A small segmentation model, trained from scratch: norm layernorm, batches of 128.
Rows from block 8 of a small segmentation model, named by matrix and row number. Rows with one number belong to one neuron. Each number is 50 + 12 x the weight over its row's rms, rounded and kept within 0 to 99. All counts start at 0.
Before each neuron's rows are labels from the 100 images, of 14976, where the neuron reaches its highest value: "lies over" is the class under the peak; "top examples" is what is common among them. Only what is clearly more common there than usual is listed. The data: renderings of 100 made-up gadgets, each built of a few solids, in any pose.
# fc1: MLP up (model.blocks.8.mlp.fc1.weight, 320x160), inputs 0-53
# fc2: MLP down (model.blocks.8.mlp.fc2.weight, 160x320, transposed), outputs 0-53

lies over: main colour; second colour
top examples: has a torus
fc1.318:73 56 65 28 15 45 42 45 45 52 71 40 30 54 67 41 40 34 64 46 36 46 41 44 54 52 32 60 48 53 82 49 60 54 53 19 60 45 63 57 50 59 57 48 48 29 34 56 51 39 62 29 45 49
fc2.318:42 39 52 45 47 45 45 36 46 55 47 58 54 62 36 37 51 70 44 48 56 44 66 33 55 29 41 46 65 48 48 31 46 59 35 55 77 33 47 55 34 48 68 52 73 79 64 24 57 77 54 56 36 55

lies over: main colour; second colour
top examples: black
fc1.223:28 66 75 60 69 64 60 56 45 60 44 80 30 37 43 43 31 59 52 52 51 53 76 63 55 31 45 69 65 50 39 24 39 74 58 65 14 59 43 59 49 36 45 52 71 54 41 54 58 46 68 42 50 60
fc2.223:50 72 37 37 65 50 39 43 64 57 48 45 51 54 67 43 44 54 42 51 60 25 77 54 28 36 51 25 61 32 71 47 55 33 30 31 46 60 38 51 34 46 56 43 59 55 48 42 54 62 57 33 43 54

lies over: main colour
top examples: red
fc1.80:45 27 68 56 39 51 50 45 52 48 65 72 40 63 52 40 40 59 43 36 61 46 48 59 48 49 49 37 62 40 56 37 47 41 35 64 47 34 39 56 59 58 34 47 43 27 45 46 50 67 59 65 48 30
fc2.80:47 64 51 59 49 62 61 58 44 54 27 51 64 62 59 57 58 38 54 51 44 61 32 71 44 50 35 59 61 48 67 59 51 65 38 61 49 50 25 48 61 40 41 42 46 52 60 55 60 44 40 26 58 64

lies over: second colour
top examples: green
fc1.70:53 34 53 50 32 46 40 44 43 58 56 54 27 48 57 56 49 42 48 42 64 42 66 62 51 46 42 51 39 62 44 58 39 60 63 57 52 57 93 73 58 49 32 72 32 45 34 27 65 62 60 54 53 81
fc2.70:36 35 65 58 45 67 64 56 44 45 59 23 59 55 62 56 49 37 50 44 42 44 33 32 36 40 59 65 66 32 47 58 38 56 46 52 60 40 30 38 57 56 47 63 50 54 59 44 52 48 38 47 62 36

lies over: second colour; main colour
top examples: purple
fc1.58:49 48 63 63 57 22 23 53 63 39 55 52 55 53 55 37 45 55 54 46 64 52 47 41 58 47 30 43 63 68 50 53 56 26 31 33 43 49 59 66 42 46 46 41 38 40 42 51 33 44 73 49 42 63
fc2.58:43 55 22 38 58 32 42 65 48 60 42 64 31 47 36 33 46 53 34 54 46 55 61 45 66 45 48 38 43 59 36 55 52 42 49 43 54 33 60 53 41 34 21 65 51 55 33 66 52 55 44 63 49 38

lies over: main colour
top examples: black
fc1.204:39 67 38 57 48 67 53 52 47 37 48 67 54 29 28 59 38 51 43 34 62 34 48 51 21 50 43 60 45 50 44 60 46 47 46 46 45 55 56 54 58 69 45 53 69 62 55 46 25 34 60 37 25 44
fc2.204:26 53 62 52 51 51 42 55 22 37 48 44 52 45 59 51 52 45 65 41 40 34 62 38 63 47 40 34 31 50 35 59 53 65 22 41 48 52 60 28 62 45 56 64 47 54 60 22 48 47 67 72 41 43

lies over: main colour
top examples: yellow
fc1.103:39 43 57 47 70 72 43 25 36 53 62 44 54 56 40 43 55 48 65 52 61 69 43 53 40 49 52 49 49 58 41 33 42 44 63 49 53 47 75 48 31 53 47 55 68 47 83 49 51 28 43 63 38 45
fc2.103:38 73 34 48 32 46 46 56 57 49 45 68 37 35 58 37 34 54 32 56 47 47 46 55 60 62 54 60 36 37 52 70 68 62 50 37 31 55 29 52 60 59 39 47 38 52 40 75 47 61 59 33 69 57

lies over: main colour; second colour
top examples: has a torus
fc1.199:38 38 56 46 54 56 44 35 28 66 66 48 55 48 50 30 51 47 62 31 60 33 47 36 45 51 35 68 44 48 64 51 30 59 40 43 54 41 64 32 50 37 44 61 65 32 30 50 66 41 42 52 72 74
fc2.199:64 43 48 76 27 54 33 49 47 65 61 26 62 62 60 46 37 42 59 29 46 43 52 60 46 70 19 43 48 53 50 53 59 49 57 52 53 30 58 45 43 65 47 44 79 65 34 61 52 60 62 59 44 35

lies over: second colour; main colour
top examples: red
fc1.237:38 49 34 53 58 35 59 47 35 39 60 40 52 30 52 45 57 60 43 39 31 66 43 39 48 61 65 41 40 42 64 65 70 46 49 34 54 56 34 61 58 63 51 56 45 73 57 41 53 39 46 47 55 72
fc2.237:61 62 60 37 40 56 29 52 62 44 62 50 23 58 28 51 40 52 64 54 61 56 65 37 45 56 59 63 58 55 57 63 57 44 55 59 47 41 66 34 58 45 56 60 44 22 54 59 61 39 52 41 44 38

lies over: second colour
top examples: yellow
fc1.83:51 59 50 39 76 49 58 49 54 57 67 52 28 48 23 67 48 50 31 61 49 51 49 50 51 51 60 59 44 45 34 75 35 69 27 50 52 42 45 33 43 42 41 40 55 55 35 21 32 51 40 63 27 53
fc2.83:31 43 41 57 53 37 52 37 61 59 63 59 62 68 29 56 53 69 65 70 37 46 47 52 52 52 33 63 41 51 59 49 53 46 73 24 47 48 59 59 39 63 66 59 41 63 22 47 66 49 48 45 36 49

lies over: main colour; second colour
top examples: has a torus
fc1.229:56 47 58 55 72 48 21 33 53 45 66 50 40 54 77 42 38 51 65 75 61 51 33 30 51 41 34 52 50 51 71 51 46 47 45 43 81 48 56 49 59 65 46 44 61 49 40 46 37 48 61 32 55 49
fc2.229:54 38 49 48 36 58 73 45 48 57 44 61 72 69 24 41 33 55 53 27 65 33 54 51 51 64 34 49 52 39 26 38 69 57 57 65 42 35 58 51 38 44 61 52 73 68 53 45 34 59 61 52 42 48

lies over: second colour
top examples: blue
fc1.157:39 49 54 69 51 85 39 44 50 45 52 43 49 53 44 63 50 72 54 62 45 35 37 60 65 52 50 40 70 56 58 39 39 26 38 45 39 50 40 53 57 48 43 40 51 27 71 60 38 49 64 54 35 56
fc2.157:64 39 45 41 57 45 52 63 40 62 55 61 60 52 39 37 43 58 39 45 52 70 59 32 40 64 65 53 66 51 35 36 43 52 40 57 38 30 59 40 72 49 57 39 49 51 34 55 62 43 44 60 55 39

lies over: second colour
top examples: blue
fc1.296:29 50 55 55 58 24 69 55 46 34 50 45 41 43 58 62 70 43 44 63 64 49 72 31 30 51 34 37 46 53 63 45 42 43 43 69 60 37 63 48 33 75 61 32 35 59 57 63 41 56 47 38 67 55
fc2.296:62 55 47 43 72 31 64 32 53 56 71 56 24 63 48 14 53 69 44 28 47 55 45 33 57 34 61 61 30 63 48 49 49 74 42 44 46 38 47 60 29 61 54 63 62 59 63 09 43 56 26 45 49 56

lies over: second colour
top examples: yellow
fc1.55:59 49 57 56 52 56 19 69 43 55 65 33 37 29 41 54 24 37 43 55 43 39 72 55 32 38 44 58 35 49 38 53 51 62 65 49 42 52 65 51 29 60 43 54 55 37 35 38 40 32 50 46 45 63
fc2.55:42 50 55 57 55 43 37 10 46 50 57 55 63 62 56 44 32 56 64 69 43 45 33 42 76 28 36 62 37 69 38 61 44 67 53 66 59 49 34 57 63 43 72 45 42 45 43 54 67 54 56 54 20 45

lies over: main colour; second colour
top examples: red
fc1.0:40 30 64 39 39 38 64 53 43 33 52 52 42 51 55 45 39 51 36 69 52 50 40 34 40 48 37 69 52 55 38 45 22 40 43 15 54 50 67 46 77 53 58 34 73 50 59 50 41 41 51 36 43 51
fc2.0:42 37 45 60 38 56 47 43 43 43 57 71 59 49 46 33 59 39 40 40 37 51 72 45 60 51 38 38 51 65 51 29 60 66 38 52 56 37 49 68 51 24 61 33 60 58 50 46 53 60 49 71 58 27